Weights of a small image classifier: held-out accuracy 42%.
Rows from block 13 of a small image classifier, named by matrix and row number. Rows with one number belong to one neuron. Each number is 500 + 25 x the weight over its row's rms, rounded and kept within 0 to 999. All counts start at 0. Numbers have three digits each.
After each neuron's rows are labels from the 100 images, of 14976, where the neuron reaches its largest size: "lies over" is the class under the peak. Only what is clearly more common there than usual is listed. The data: patchworks of several textures.
# gate: MLP gate (model.blocks.13.mlp.gate.weight, 384x192), inputs 96-191
# fc1: MLP up (model.blocks.13.mlp.fc1.weight, 384x192), inputs 96-191
# fc2: MLP down (model.blocks.13.mlp.fc2.weight, 192x384, transposed), outputs 96-191

gate.95:470489498522537524464503480460516501497452543478519466472491533517504548477522535497491500502471498502461490495483527507501487513482482545485471470507496510534474518505461524530475459518511470489534502515512534510481479484506469520511525537518453470530544479531526470500538483505512493516
fc1.95:500505507482504485500503489477487452513510500454497494502493508526511478513521495520482484488499500506521452500500513470487478497477471504490489508540516513510503511547508500515477502492564487522502519464516463536524441499564495517510483486549508488523508492485525499520538525528464542495
fc2.95:485487457502507521493487502516494515486473458555473513494494522508495453448506537492483511496499474517495527476477524544485498480516507488518521456522522426505517512456512510526500513527444508474511507559472515478453491513493494483498469517420490502488498517547514504504440509495552499496
lies over: triangles

gate.149:501555515512504505510554498493515494494524532515480480496535457488464502483521489495536499503487518547494476499474503433508519504497465474504546518509520512455504508465517471466460516510510492481523484493504500486517505475455515487462513519530492500511488554515482501502503522503491491497
fc1.149:491500508469501510438482497491493564498502501459520490492482487539482522495470529489503535512495499446498464532462486528477456459467494548480520493501507551586495541503492490535511456511477447479510504479495531544505495510505528535504511502530494470492533464492540483514519526496517456505
fc2.149:486502495551554500517505523479502536502492501437493519503513449487506466461473506530477482537516478493496512483488494530490529498507491482515501486530534498508513518533488440523479496526478452471517480481499504507446490484495514494508517501502538472529468479519521473500500520516548510503
lies over: crosshatched; scaly

gate.82:507513450527509469544516473441486477526500513507490519512533478483503523471523484516505483541491482522473512481504523532500540482502519478509455495529502502449439505538509478464496520503512542495503441475501505493522471493506511506513508541405507491523493588512496493483502488514492527457
fc1.82:499490506489508498532517484497524509474510498490503483477471530485469482479483466523509504471469540489520468484510495483528492500489491527492504463513520516510487543496540514479499561501475479525537496475501424470531491441454501491472511534571466477509465510509472530496525486507485503512
fc2.82:503478518460526475493520466523517513493559515512508490481501452492526517550447474458493513503515493515497487518507480526509457466490502506511516529464500510506487456469549526488501469472524506477445531445483516537565536482541514504497461478508538534458497493462490507509529510481503499479
lies over: dotted

gate.124:520502488512497511520490496513513478491479475542505508506508514495520494483554486498504497513494518511489559497502498485547485516527492512505475475499479456464531490475514519522508487531487516546500518532499520474507505493458492517525502551420524481458502479492465502500460460458489523532
fc1.124:484528478550537476518518552510489535493503492518440532507517472502487480503496468528505494501512470545500499497500510479496510483491502490532557498501506480488531544465528484494507501485501476497498507525501527458497519487447478481504508493487514494502434512537469483508466496509549465489
fc2.124:492507537511500523492526504504518504504480512522521485458445491506475502496540459484497523486480516520464527534472490478544492504505494545504492489541513520493479530465491478524516490475519497471541541506482476524530485512452502535475513510512464471521548547504524533515494499520495488502
lies over: triangles

gate.9:504510467493493479478476532517482531507487498517464528506503485515491463510497507501509495501498503507493536515513534496480501486481477489504545491494483477508530582485531485495522503487476482539497497519499512435475565492452502485515539497492505485483441494512459480503446484491542461507
fc1.9:525518484544516504523520500467506462515506477517523498509487482493492503484523480522522499536506473528512526507477473511536502476523529505529452487520501460507490491457514500488511488512486491476504536513497469509537492505460476539516500557445508452451516506505479516518484494453520509506
fc2.9:523485500507513513515515510506490498499487485525533496495438529503477482495543467499496505488489506514485529529477476507545499509490510508532495504530526479519496510449507515544511476478507498495519541514479482474533472519457492527500484525480486463522512524495519523523507490510513495502
lies over: triangles

gate.287:472478500482559500499467539524470535475508477482459567471494500507476478532476474522496519511490512488505487468483518537496496477505497516494524478486493464541493495467497466519488471538493505465559515541505514516466498472489497494494469491469518515500474480489480502519521553534483446497
fc1.287:536494519503517511519504483511490519471493503488488480486511529506460497527524491490479495532529502533507450518448491457494476493493473513487507497516514529526515487498494515549496474532489462508510534508491484474456465491480461497510487453492539458496492519505417505526484483492510567491
fc2.287:503478482501528531516486475507497474482477502502575500476458523506460468500515528510496509503487500533491526473482502474512515514504490476540491482546527476513482509479456523539487512505483509482514523518465479474505488533467524512486507522510436479505520535499553485487496529490536499484
lies over: honeycomb

gate.83:474501495516505500519520491452497456518507539471498480486513503506501546506559492525476489519512501538471491495494514484504515540509479502486468541523522510475484501522489498492453486499537500496500462495523510519485441494525486516519513495488492489550519534522514489515524509546476535497
fc1.83:542507513490455497504508490512523514506493479535499496513522500459504478474494505497578518468474512515519543513512486445515520518505475481545534518496501484475481516464510500450520512475478504482506518509499486497526539516479524470440499498532494502456478504489480506433447476467520477491
fc2.83:532489531498479488486513485468537493514531510468541469528515469470522536529515481477514520495503506493515479510510463479517508493511523538475472545479492585480473488538481498460510481468551515483468495470487493546534522499538481503490499488519501526496515528456468526490544510503442489493
lies over: triangles

gate.116:483529466509540489527490473521469486513522545500489500494488476509468573489504496514529471475459504507482472498500502520499514507439465467531489492494525470509456479517507463494498503525455512524552509481525497497522469522531508524528501519529474503482470533523497512470503492480500526450
fc1.116:521501539480513545508461511524496481452500513478523516496464487514462511503500521470485508488518533481533464504484484445509528552506464515499507519512519502532518486500469484518481428507519477510514534491487503492490461525495491529500489497526512484487541470469525509485513523486465531505
fc2.116:480524479528473479425495524505493510523501510462508457473537534488512510515492484502507498484499500475491548485532497509513526506508518483477511518467486528484514530534430533512502493523497497530522440499521548516472520465448484480521532485498489505505431497486427481518541527507508452516
lies over: spiral

gate.319:479486490481505498462461519522440528486473503499472511492470523491510498509449522481478509488500504486481487468508545537473474504490489520477554500487492515530499549496489519513505498487495466503496448502494503527473517482531519462488488459547501553521508487486532442508522519526499457498
fc1.319:513492565505504548480503449494495458497486513488519466481480516495480519491499532481512511490489523505503469486447510515497497510487494502491464487513497489517452484517487503493502504506516512471524516464487455588518460526540514514486485508518488494491566491488553508489506534495465526482
fc2.319:514489508522515509508505509511503474519496505505545501473438526508468475522560465528501496496503514516468566520474487483533516517496523482535467499550492494498487520465494524541503492479514521484496545511483503484544493524441518543486528522488485452524524519493523493516502509506526500490
lies over: honeycomb

gate.117:468485543521531511487495534520516534510475517465467516466491518527520498526453506495477537504520491511490471499477508489455484488508457508482533506515512544507494527522475503505475509478525475441505495485505518531506510485545526504476521439588497509511512513491532491491484517514519482481
fc1.117:542488536483498570497464469489468468455471471498491488513506526461467492498500505491523561479494531473503506484457503505522503525504498536473517501488480481552528488459499517503493473490520496501497504482484456577516519503474508479494476509512515518474546474457503482487509530463427504514
fc2.117:480483526499480523507486497533478494488502492540527479466425489514484523502512466472503507456496517518465544514484531507537500529507511519514490475508493478509479545468478489517535513483506504496499531477454481522528486521451551507457503505513457483517521523490536485510481508507518481495
lies over: dotted; zigzag

gate.64:496509446476530449547498534497495570495477500519469539528533495463506492533486524519498471531496453501502495498515488461491482527497468477499534542477542499491524472495510496513471449493468457481490481501516521454468495496500499455513481461500507525509461489506485502535476451520510513495
fc1.64:472540527569524483521542515494563499531504481477509501489545476539533524502511490523481482537480503529502491533531492505528496485514531457494448489477488469458490460558489491512471509512508507500518513497517556492500471497511490545518500502477496450514506472518476503524524479522491549484
fc2.64:535513486485548489508518484516509488511513487480519508512486492507480481549525490535512523494508480485506515531506445453509472469464486509535502519515509497528504494451524501566482482484496506481474554484507521499586476499488531540484509487520518468478507503477507499524539489468525486484
lies over: honeycomb

gate.311:484503505484559503501524458495532539465512517487513490523470491488483498518465530499474508546543508516503461491473500505474475516501462501494499532524538522530508490510520493532456484499518467481519485487479533538491449529555481515474466482489502484539499479498512514534525522508508543490
fc1.311:527522514485483541491493458503488498443508489507466463502483516476466507506484491499509524492518537492535457468503490487472512515518510505492541495508499483504560487476491510486532525501517528516539526502508442506481514529549478463499471467536485553443502502500523498497491551511469565509
fc2.311:469461546501468516543474508488466500474518495537499487483487512501488552490499460457498500503492526513504502487470525522535510536505531545494509484476493484495483506505504526477539503515519498519538494474480435545482465515528501501501504514469410497506500531487492531498492514503471546497
lies over: plain

gate.327:466504496465526506506518485477514506503505539500515498492507493500520549490546519493474507523492515514449499490490518495492501541494446489479488543523516496479464504516499494519456479532489548483507469496506545500499453523520503516506491509510476519548533533533549489515526486533469524466
fc1.327:477504489448560517485507490473509545466476507495499480489464499500479475509524518512473507539494499517481469489495513539504489505501498524463519529518525544549510498497466497550476441503524521487536489533517515489465494516495472501508472484481495522553526509505513506548542530545489493519
fc2.327:520482453515518525479463503527460497478491492519478484492455531533461458497483541507485511485524485540503515496473534539469508481478511477523534475510495446522520546453485515497516518504482494499517502532473514476482531548495477502511498485448485480505488509515506486523454534500575499476
lies over: triangles

gate.338:499515490482447489496496471485497489521482530527503470505494501497525508481500545496516522502493496505481547507499535498473510548529466457492507537512490487449486528509500495484472529487519533493500445485512500521506510527523553497462485501522472507540509498520522472493470508507498482489
fc1.338:503510483494452527482467498482493453480550485523528474517478487494467517472528515497518506481479476455494508516466534569503502518483577508454458487488473480536516479544491501464490481504486499507504487495497497481494525523523449509511495526462472501506501487528454493505499530511503476524
fc2.338:532473516481539520497507514497514465463483498518558526497433560512480501470526534457476522515496513520479468503474494490515489481480500532500473502533543481548512480481491550507453479531472495510526544559462486492490448511507499522482485529516479507523502504510482517519509493505516484500
lies over: plain

gate.70:532530543467435514472527530488494525532561531508508469518521513492504514507503461468515528515471530506523486530516514514537495493486433534509515543508505504523518513485492514471479494497508494526497503471511510509488491464500479507537495501416483505471466472478457494511488529488462495489
fc1.70:456494451526511484519521502499506495496539499515484469479474503514529512549498495535530438512506512504491468482526454475471507492463473503491489519450491457470506458546486499546504512508507503522498489497517537467510501476485490461519513513527528515519476505501462496499513452504488511481
fc2.70:495464529534465507533516529516499465502434514513467517509489499513514506491502450490495497485500508519493561510505551516522499545538494499489504497531500502474501549528495503504492529491515443487482483474478479509469482492449509486500532487499476466544536494511515506494491499525498448507
lies over: crosshatched

gate.87:500530496473474455545496466522496460535521504502471505506561491478488513516519478525525482485481525486475537503498512496507465512487507465497493530485496497476467500525557498488492508503495527511493489471517487532523472495531534504513503494532489497521483503498496490488504488512479521468
fc1.87:515526540500452520506477504471499473489516488514545496519503469508518495462491500475501544508515510500517509500471534480487498521550459534455493506502484474474528495476506469501470497510529492501506463471500486556495478461484526518476488531464521477505519440479533482501480515478461497559
fc2.87:441463493526482528457490518514463475479521514495510463410469575520457528486526462490483491466489512534466533507499527503529516527476506518518509485480477491508499556469427564460509490499520486533528506515487490533501496491475492495484522489540454486508455505513461472512525540506520477503
lies over: spiral

gate.5:490505432522481464511523488464488470545487511530524509496509495500525527458499522506486469511478465528470524469514529548487519493510493479520461505508494447486458534540484501458486552509464542513500453490511511517505489495548519492487512555501478504528496555522513476501504467534501491460
fc1.5:504532498475466497496518528468471497503503510526486516502531484507494490497533461489507525494497475528496546511471507489474490493524502544490510463529491539477525506441520479494525509461509477512497499526511467563505511477472482532512530509442517478512524584503518502535481484515492478516
fc2.5:468478489540486501504494498485495560527472513498453471472550512515553495477478510515494498542517495522495511515532532549472509482525487493458516494462465502453514510514489519496524531518494480505499460497519561525448508484503482496534524490415515492513495492521500479493444501502493513502
lies over: plain

gate.161:491534485500495463516535520454493505506490520533471548498487478502518483479509469524491495529488495571482460520494507457511464481512449513510501501523520518430512554478545492482487484479542490512529509508507488517493479494500513522501495518449504497495505524534535524494473484474492520498
fc1.161:490474509495562543447517507490486574449509519502505500480485501504460523479472545460474527521511456499490439493480504501454516472465462529483526485448488512555506497462484503514491482534475475460506531501492522545485483493514495486474500506483495510502551504503565496534486501492556501510
fc2.161:449474481533524497495519515511524496497482477473475520485527540477503479479494512529506469488501454487515485485503478508486517495521484435532522476527540456500512469512507517482502500499479478462514521555492521465470511502517480476509472473494482503471486478560519527466472515478522478506
lies over: triangles

gate.204:508502444508520469502504519527492528514494505527451523493515494513480467514514492525495463504505494522461531508512511478491500488481502473549529480515496471482504540480528489507524516491453496506489513528509541418490529501480507492508530488499509488510468514529502492506432465514569492480
fc1.204:523494491543527517488522492483514514483511487519525486507489481495462489492518495509492522538523457514510515518461478500494528470522530499514473467513495471523514516464511469500507481504493495474496535493489515475521508537443471530509510535409517430493513512495474502531447516484533507502
fc2.204:467479489530517513493516534498495488502504480496514499451444530510468480476554445515490500481476504516459549527487484503545517504501516513527484473547525488513493544469481502522511499496506499492524537540488493489521482513450503528484520512501464466529502536531508502508517513522525474506
lies over: triangles